A small image captioner, trained from scratch: encoder patch size [4, 4], 1.5 epochs.
Rows from block 3 of the image encoder of a small image captioner, named by matrix and row number. Rows with one number belong to one neuron. Each number is 128 + 32 x the weight over its row's rms, rounded and kept within 0 to 255. All counts start at 0. Numbers have three digits each.
After each neuron's rows are labels from the 100 images, of 14976, where the neuron reaches its largest size: "strongest on" is what is common among them. Only what is clearly more common there than usual is listed. The data: scattered letters and digits in many colours.
# gate: MLP gate (encoder.blocks.3.mlp.gate.weight, 1152x384), inputs 270-299
# fc1: MLP up (encoder.blocks.3.mlp.fc1.weight, 1152x384), inputs 270-299
# fc2: MLP down (encoder.blocks.3.mlp.fc2.weight, 384x1152, transposed), outputs 270-299

gate.739:126064144118143149021198170132137117117110137154112160090083183131156140184100127092130127
fc1.739:104165145121090108172163106083163113140145121101131128144129053118141149129090160167189146
fc2.739:154130153156137135128141128121129072123128116077119137088128128126232194127073199126125103
strongest on: black; brown

gate.323:127121129086107142144170116138118121087174115108120137135099062120194160143127093129138102
fc1.323:130136132154136031090126145149157159107153131125132095093127111178088082109146134128043143
fc2.323:112134205141175127101173127133123181127058116069105135128095113128114068122174171157137101
strongest on: brown; count: six; blue

gate.276:122127113075120251142119059172191147105110114154164183157202185158182181129122153154099102
fc1.276:137062180160136103135150129161130145123125112117119187183140155122127131082155069127143188
fc2.276:101063125151127143165126109087106127064126140091126138166130172193157130150132132126143227
strongest on: orange; yellow

gate.606:218110132141085109157133155088196125125177071116127107189181244108129071114133181134130090
fc1.606:067126108136189170175126128134080063140072123116133130051085102105173187123086078090133165
fc2.606:126148041158113124117095173162123057116127126015190180142144223137122171098132118128119118
strongest on: white; teal; pink; count: six

gate.477:170076111076153147235144193135178154103129113125137090128094133147132124153100130116132096
fc1.477:111127094119117133102120089134171148144125168172131104171123103162154122075100141098180099
fc2.477:129154115193137129135125121096150126144138116119097086150139091120066190046121127103151131
strongest on: purple

gate.211:125155110215096081113171088206141134137143124101132154126124171162145095138112128097117069
fc1.211:143114141018117143119091174071136096095106102122141120140117115127118149130146153086124177
fc2.211:136127127160111126079135174147143180178078092108170165158128089165105131131128129134107097
strongest on: the character U; largest: U; the character D

gate.204:155185159147223087117073117093114150136126165182131140142194137091080124154071131115123079
fc1.204:122057124129124162133163143037110148134133111138086151165083145124158133115116161131107139
fc2.204:206153154036174176152159092117126135084131125129128161152136141120136188128128163101133130
strongest on: brown; blue; count: six

gate.757:090167083131113089137137126161101181117119142134143142198119107103132157166115121107154126
fc1.757:167130131185095185120120124146161125112140137122057163106128105128125146129129160084135149
fc2.757:138153128187142118113091147155059134190167114126114119023119153080113179108165114128098086
strongest on: green; count: six; orange; yellow

gate.30:231135097102122145182136103133109095169184121142110175135114148143130104118063101133088140
fc1.30:143181132085127131128142165092155141132215144117143072136139135039129122149124126149117116
fc2.30:052135203115108128100115114130110155129137134121133068173147093016144113127131197128107203
strongest on: purple; the character S

gate.623:106211125104104168169161191122188134148137130109102137145133128101227124166107107129126137
fc1.623:132118145128194105128088054121125048127110143128140173101138113132215129108122033082133130
fc2.623:201128118149136046143094130118170128134128127125120120140127133149255097128128078089134129
strongest on: the character S

gate.599:096115126157105161130114145159168139073091144065107133140126113128159135114084125101126175
fc1.599:157140125130119146143161151072189107130162164185107191134138128097071118113177160139039138
fc2.599:127128106095125077119133132049105109128129128125113171130116124129099110142134143114061061
strongest on: blue

gate.89:130145066127094143121170106121116152121144144219156171150131088144080087115104140147083123
fc1.89:091139116186152118086099121143040121163102195155210128124080120178187012081130127104113121
fc2.89:132136129140135119109129126111115125128115126192255127132123120128255060109131127132161129
strongest on: the character U

gate.326:125190112167136144053107129111124112134100161141093119138146147102110125075126156160113147
fc1.326:127061144149137131132136093142117193138133131115129105110185168103117130154128129100146150
fc2.326:123128113074127068185110039132128166128099096170128121099147129178126114155157119107153116
strongest on: red

gate.593:106165082188086153098122130153145122121149162099090179125138128088129133130124213127137128
fc1.593:150128129120127115150132106137118163119149094130113112125098033124137121073132014099096118
fc2.593:116113092067107128125099131123129126128127080174131156194172126131144118112076099132158068
strongest on: teal; count: six; count: five

gate.57:090141150079127101158167167124132070037096126218135091101156125126161073142079153151121039
fc1.57:127145124056152127107061117123158138107124115107122133107130076159071096105103128124105171
fc2.57:128139123118127130191132127120180168123146114129097128131125127255114092127094128152119118
strongest on: pink; count: six; the character U; the character O

gate.721:109099092140137126118057148140148203093177083128085134134134128161064139144144180189088103
fc1.721:058109184155112171113142138152143129153243132118179108109157181144140145101136176125103063
fc2.721:097073109134181146128138196139122128127232146104127132113128128123093119123137232134106104
strongest on: black; white

gate.295:152104100195172106137114136129128113124181136112129152152098113062094061131124152148159147
fc1.295:158130099088122140128139191080149097053184147137112200163133128126104123092148128080147105
fc2.295:098123146134089119081147136104101139142052110144148126065128139137098134110180128100169098
strongest on: the character U

gate.449:135128099149132129113018126153120138144122095113159087134121098142156111120159133111111035
fc1.449:090132150130135141115046145139099110133105127129162147125107133164103129127128143142145082
fc2.449:128127102131144122219128116128127104080128127128141163122129128160126128096129073129174127
strongest on: purple; pink; the character S

gate.747:115146132142156136103146099150171112139104187165117140148056177112138167144163116120118119
fc1.747:127085130181142179131156119137123087139110101133130144163095180124186166143104078125124059
fc2.747:128111128220187179127120111139140117127122141127049138121116191132129153150128128156129128
strongest on: orange

gate.482:079152128066151138122183137107121142047188125177091125123169170081131159130102113181149122
fc1.482:219153122169122111157164126125128046128078117112130093103123114131194114135155148088135086
fc2.482:140135128142165195122152134136148088128126184172202131137121112128142120144137107144000128
strongest on: black

gate.307:103209127142197081128078138098114153099076080136068129131139133157083128135135183141133151
fc1.307:097150120141134177145143127128128167156153118137193118137101147136163147195168094107117127
fc2.307:113209125128135158133136123121139089132226118136152105116178128063124124140116112131100130
strongest on: blue; the character 0

gate.507:153131056102128213127157129156133106150128143153084151146130182202140166147154110167144096
fc1.507:085076126085156121109125168144133123131155126012129127155147078129077122128151114160145082
fc2.507:058125123103144187129125143122128128159137129119166128131127130133126129132224119198178099
strongest on: pink; purple; the character M

gate.639:064145146153149091113122140050152178125114151119124181163142109142167045160154154127040138
fc1.639:156159081153083145129097096157147127100110184098130181029123177138189101166129165168118159
fc2.639:105181117183126106135077139107125193151132133111147127140101120122128087128138255167090130
strongest on: orange; brown; the character S

gate.366:108129096126138137126092128198138125178141154126115122078131131199128082121132133138135134
fc1.366:181137128116130106073139133194145140096074136167160183144093135126149155106159095100156146
fc2.366:128131072056129128102203143125135094115123099129200159124107077116166127097111104078081130
strongest on: count: six; white

gate.79:193093091117120102140130108133150148158141132138079157125097136081110132085106127096127139
fc1.79:153136132117189102148127101092115113128112112157079107137117075111130128119148128142129103
fc2.79:122035111135130124118155106107112049063129121152133125067072083126129130135132128131164000
strongest on: the character D; the character U; largest: D

gate.104:142138127149128118124144130202143127066101147129118154126133153133178094111120140156120149
fc1.104:124124187105125132117070136143142147084161120144150175104193173119106090111119139090120134
fc2.104:117129158113127048146113124171099085120054123065191116168171174118099094159050099095143159
strongest on: green; count: six; the character 0

gate.299:083173138152118129134115143101136109030132124142141141123150127143170088112128148162083141
fc1.299:140126124097158099122144097137166125130116168133133105065126031130079062109081134084134112
fc2.299:083056197136153171132128236121105116122095051089127130130155131151056082134107113081164141
strongest on: purple; blue

gate.517:112113086119139149123074125151105115071142099206129119125088159114072176158111129144129160
fc1.517:115107128187095124134108119152137162118133106133135119144094106118122248125130124142134121
fc2.517:133096127131152082158089172136081147095143201096124110185068116132043138116165132090128113
strongest on: red; orange; the character I; the character 1

gate.421:100147111125125155109066128137191089097068136187147131126135135165112129130128163151130126
fc1.421:122070141154142097138188127175111115145153117137112123148103124116122175088078096152122070
fc2.421:131097130114171151130080119192051156144145117129079112130111128144134113112151107134155143
strongest on: blue

gate.618:099107106128115080133139140137039160120152132096118078180135150135192174142165151126117130
fc1.618:148108121130083121108101129127155112182136103100049133159187087052162124129130076116140134
fc2.618:133116125126132135076125132128119123126144097128133128132097146134154067113128126128157131
strongest on: orange; count: six

gate.358:131163126167047061135153084132174201114123150082132166149171141157136127164029110195121083
fc1.358:100143114130097150101162144113070164137156131087172114129108133119094117122155095138125080
fc2.358:132131149102066072092126128115118115128128124111082166079107146148129142156138126158133110
strongest on: red; orange; the character O

gate.155:068105130135201109169186136155131112128154143128111139126165060118046104136128148128119129
fc1.155:121165123124125167090123116137156122140082110094128117150128161128059077194137118102100124
fc2.155:156126128111078180129070124138080128122108137131172125184106121105074124207125109150107132
strongest on: pink

gate.609:100158111123072123159163093124136093108087155112132098134116128132109122074195128119121181
fc1.609:102103107069144102029126117205170112154114102153137155179106051162065134073172122108138103
fc2.609:128139127051145129056155123208128116125114123128128172148110128145077140123226134108146126
strongest on: count: one; black

gate.450:085127127102139093135125063151121091127160126150134175125091121066119111116102216131158124
fc1.450:116102188134168193147128142126132043127147118170129028116164129150106113092118164130140134
fc2.450:110127224154178129129093159128128133131132107172155056148140176129127134007124150134124128
strongest on: teal

gate.123:149129077174110114095181121066154124103146129129123110102132152101108150115164121137062070
fc1.123:123125101169094157142120135121100128131097215128151133148091126127056123096094160157147096
fc2.123:129109091128123126175183010164125190147154179103157128138117193106131060146144196157170098
strongest on: pink; count: six

gate.25:110110125177136090128159097124121121129124127114176164112051143156159144135111113110159100
fc1.25:061081121160120116131116126176129118125176139119096137138119143141205162128036102125195086
fc2.25:100128079164135128135056152130126100121179102144130127137127128128141135122123127128240113
strongest on: brown; count: six; black

gate.10:128132130126108182144059155152171170091106099100137143104092186127126203110088148093117074
fc1.10:110111127123043116153114161162088131128105071130186101127174129140128157169135070127151119
fc2.10:151081167128044124177113143127126149127125127128248128134139111127128125133143108105126118
strongest on: green; teal

gate.417:099151148161130168057149119208108138128160179077128132177073080102134146129093139097086129
fc1.417:127115125144101134076066125074151148130117114086144126207144167115156114112128145054178160
fc2.417:126128129130117088122130133076126142128135114149130128053108130131095129180114088083135128
strongest on: red; purple; count: six

gate.589:167100081106130139127131120119153078114142105126202050098131128133135149144128146173128123
fc1.589:153148127125159143114071100173142129130124104172179129087127104134123136107127108117102104
fc2.589:128167130134133128102139121132128113127129117141158182143102128128128128103114158136129126
strongest on: yellow

gate.40:172135137132131128134117129108174117155131061097123172149114112115139166114145112132170160
fc1.40:167123151109133128153163219131089097146158169085112130086149161186128113109135111133113100
fc2.40:121154106090098087177107163053150135209128128109117133032127111150198075132127097132080073
strongest on: green; count: six; the character R

gate.308:091112130180076143104200124112104191184106127123130171125123116117103109125115163127125129
fc1.308:119124133149122163155146174228138127124150111135199142158088080136123153111210126183162138
fc2.308:130174061138171174114185174204127120089141129118155146079124174112129113124151188199111121
strongest on: the character 8; the character 9; the character S

gate.407:089109144093117133194110146173143164091169116113096123124116171125123134134122146141095145
fc1.407:106097105136124111109161161094054201156124086106122148124181128176142126142125075145196128
fc2.407:110093063107131143062169170111041131151128128118044182109128130153115106153138077052130149
strongest on: the character 3

gate.437:135140162141157138137185092112067102110144081170101106171083114109157189137117096056073105
fc1.437:106058120106095127141109096150076077135153114146098125116108192125147121108113086145144100
fc2.437:129127116129136121128088108126066091129128130126116136127127125128163128143124134128136084
strongest on: pink; count: six

gate.251:013116127084123155108124140067121109133183071127119135091125125094121126114095081071105135
fc1.251:116119130121136109151199128112111127174084085142113121173139148128117131063112115146107107
fc2.251:133133114119169136111135125125119140175084141188101159117208131186133128141149146205116161
strongest on: pink; purple

gate.423:127132129148113105124168120079125113129129130127068111119141091128047182125112146145095069
fc1.423:108160122174173165158168099166184091165099083122103150103112197143041058098124131212103108
fc2.423:104170074147174089111121116163131085152107092130208147132083140122113027130099135147140149
strongest on: orange; yellow; white; pink

gate.179:174140124124077097179042128073133165147202176128136124118183144125144112067124114123140141
fc1.179:137129169132187169130138136222086089085058075123096107142142128098114169145131090131088118
fc2.179:181116220100161107096154153177102187059095088132108135216075134085143106162130165085135165
strongest on: red

gate.466:138131124119015183128137130103091162069159113109129148090112116177085121093197119130138128
fc1.466:160136125178161151119175072128096067190142093140127132128125058098182176145064154128105109
fc2.466:139107121173206199092148128131127127134132120132079126131147154152152109084100138034128046
strongest on: yellow; red

gate.186:106112127123126125124142107155190124093122144161100202102157132139135162150106158077134096
fc1.186:086149118135113222149120122128090136128136085129142168165155157132084100112109128127161169
fc2.186:136095131202149131155085140081230095146102117144127122135200120147190142117079129109127130
strongest on: yellow; white

gate.685:119153153123131149121126137128132104052159061107177139151153136134152180209095091118143133
fc1.685:170105126114134160129081108155123170200153125177131157126110127135089122127136145148024131
fc2.685:126130123126129134107133147145134140150093100189118180064077220152095123103155132114040130
strongest on: orange; yellow; count: six

gate.203:138129094135145114121132130106128132089144128197078138093120105177128148162162130137121106
fc1.203:167078107112127216128096156104149067175164099107120079128119105128116077126139111110128187
fc2.203:193120128125138187091129126128116097064126127141163134092112150127107091143069137139137124
strongest on: purple; black; count: six

gate.34:129115122153137164165147066143126168147198147074084134149114093122116099070165198097149128
fc1.34:023159130114078143133129088088107089159145137097185064151168128149123130191092113156091112
fc2.34:096081132092087127165147128127133121130107141137137144168189107128128178245127085124128128
strongest on: black

gate.245:141095140108169125121100124142120116121121139149164139120121126170115133134127129110182150
fc1.245:110073130083180111152142110168108124065110148148100130127095133096119183131146110141130123
fc2.245:128138128141152136128152107129139158105128098185128129146128128104141127128128125140161143
strongest on: blue; teal; count: six

gate.498:106182135091139221157143130124075123121067113181116112139084137134129194191118096121170123
fc1.498:174115128129154151130130111045086144110115188155153149119173129086086123148154128117131166
fc2.498:184125168128122128097126164077128108161100130194195128129061123131065130125188124100128128
strongest on: brown; black; blue; count: six

gate.133:127107125135064094121167124107141169125123152129149096106126170092140126070128185159128121
fc1.133:116168139084121121081112123128160109131127141153170116090131117130092130123125131129172123
fc2.133:115150101130128127134191127128207123128120128153117142150128144129137114128092126133128126
strongest on: green

gate.381:139163173088127143130184193154115053156166123129151125123105097089132189133143129089199069
fc1.381:090110120073143132128185144136115208082071173112121122155157195133106159142104127118096132
fc2.381:178105162050134144125175103131154114140117141081172128173086128144128134126099094105114149
strongest on: black; purple; count: six; brown

gate.511:121123149129126198108128140173147155149136122118114123132081110151111067128132191134140081
fc1.511:091076129179126141131131125155129102141108135120121128072108124128162093134153166128130122
fc2.511:118108093127164196073129147130128133133109138134130104137122096127193134078126177131141105
strongest on: pink; yellow; count: six; the character 9

gate.70:146067116119152155113135136145128121179142133105133075171068124091161131181103112105209200
fc1.70:063151125117169166141128163154103087116204108070152136111142168124198117154069102062098159
fc2.70:125188096189070132142113097100136075135097094149133124161142112169171162128208093078130104
strongest on: brown; green; count: six

gate.701:122089096109109133104162132147142127122110199129124159105096080167154169155126170060147145
fc1.701:126118108094160150146131142067092114166118137126104080157126185161134170155108125137120068
fc2.701:127139110128129214130159127130234087128083162153132135140163118149088221173140128122155150
strongest on: blue; purple

gate.554:107100212123128142157111087070128123087192106159146168090178127150151096183097115137114111
fc1.554:105152102131111165129105143117156128153119142204096170097122111119112133058174138128148121
fc2.554:093131124106135126175115109127167109120111128177138098132128081078158082129124136069129114
strongest on: count: one; orange

gate.703:169063128119162201147120128043079127124096129128055208133110101167135108111105149121128108
fc1.703:117083080134128138150075132092157091158139150162156155100053124114092104090168073134118132
fc2.703:152079143063116129021080048142124130141113138129128164115151128151128128157125183131139094
strongest on: count: one

gate.575:054136141124127141088125156144114071158099133193137090027147111149066139167128135062130140
fc1.575:137126144143101170116190083130071122062061104092109105128144134133124162106100088125142133
fc2.575:136185104172045132125140108103114097072100101131087129152113119092128127087128157110117128
strongest on: red; count: six

gate.662:114192115064157129146157145177140117186122129150115126193157179088135146165127135135100128
fc1.662:221148102132141151176124191169126107157167166131107161093132117131114054145125103164166126
fc2.662:173068137069125206115054181140057154131140127147162132047171106142076114174150128131106123
strongest on: blue; black; the character 7; the character 1

gate.81:140170130123064119128060138126107122144125096142100084128086136061091124139115098127093107
fc1.81:180108142122140164098130129173115085137114138151119111121104124172092122130056106052174128
fc2.81:217125128122134136145122127130135121128125147133149129104100128129106131131108161057146082
strongest on: purple; the character Q; the character U

gate.727:174132067178143084103101153097139107117145123163129143205084163146136182124137109222150088
fc1.727:151173166147151226144133126134133184121129046126165101135145111137146118139131060034115163
fc2.727:161157180126235106126228121139117143130150124132146086132068146148143141113120132118106117
strongest on: red; orange; count: six; the character X

gate.162:182126129133113113139124139119165110139114157147165103120140109140094059107054118115144081
fc1.162:117042141122167124142149134163069173122123131105127108125149110069129219107214127106071126
fc2.162:127148153081129136110147174073181072130129189142136076095190129118123144106126121101129145
strongest on: blue; black

gate.563:137133162151127094095085142092126100099088166169179192127124074150123088133128191190113141
fc1.563:094135178122096115083108091122149130109161126194142078110153154133154153096127181100119125
fc2.563:101099135166117170065131091112119095116197104137110125129127180182147142140194146038180121
strongest on: teal; yellow

gate.647:101112124067112120125161116138127124223159135137121205099193128116111121099113121106154144
fc1.647:125167122112119103114187077225112113188152201149070121121142161107161130114132122149124144
fc2.647:096168142137184106127180165127114166110145126149123078125090119115127136104137142128113087
strongest on: count: six

gate.461:137070040085147168111136125128047136115148112103153126148151148116198045101176132145102117
fc1.461:121098118115154135092132133120104108093129107112095140128069129132163128136146194082079107
fc2.461:150113133133161155163127125168105144170125133173085158162145134128162105165131212131100059
strongest on: red; brown; the character 2

gate.225:119073148108126078136128076128158211136149133126130129142140133098171144175159114129121119
fc1.225:100121117136128150140150107069134132124072147128155192167145157159117128151137094126121164
fc2.225:101132141114102182119112129128128146067128129128125210140124135255128127128127128059128213
strongest on: count: five; count: six

gate.226:142195103078140172130173135134155118141119141101127105115106118066137102085166185083139119
fc1.226:148080158123126200172103139141116118042126125128118079160127189167035160119129130126169126
fc2.226:151114131123109125248129119133099147044088130129100081128099158200126131124130072082185183
strongest on: white; count: six; yellow; the character 9

gate.130:102162115174121147203187117166084090135164185126135123145137149187145123127085124142102111
fc1.130:132139077035096132216123101113089151101138129128136118064076115142142139129054210161097143
fc2.130:147197128128096129146128105128098148129128128193128052131078126128134139159128160111137124
strongest on: blue; black; purple; count: six

gate.434:128063120098125151105135104097207137118154126052182133126173150142172137179123121094143103
fc1.434:092152129105124223082082150128069130106140139093172075111094128128133131106208133159130157
fc2.434:123137113129137189111166130144127150128126133113122035106114146115116070133155163162157086
strongest on: the character W

gate.316:179229164120134122160122113172187116132112213189056119131155131076147130074081128122134112
fc1.316:128151126150123114162134122205086096156141105128094142105162123151170160123125104148119106
fc2.316:195119060128129119124139128134124174154127126129118130155092128129179181156127130127053123
strongest on: green; count: six

gate.716:057099113192154131130108136104125138084155154119130110138155124110116117135127149149119137
fc1.716:111104104097106150125128016112103076203139122117155128089137125102158153172150130174118087
fc2.716:153132127108089130100148113145176090155128109146148085020123132132082130189128141128193162
strongest on: black; teal; blue; purple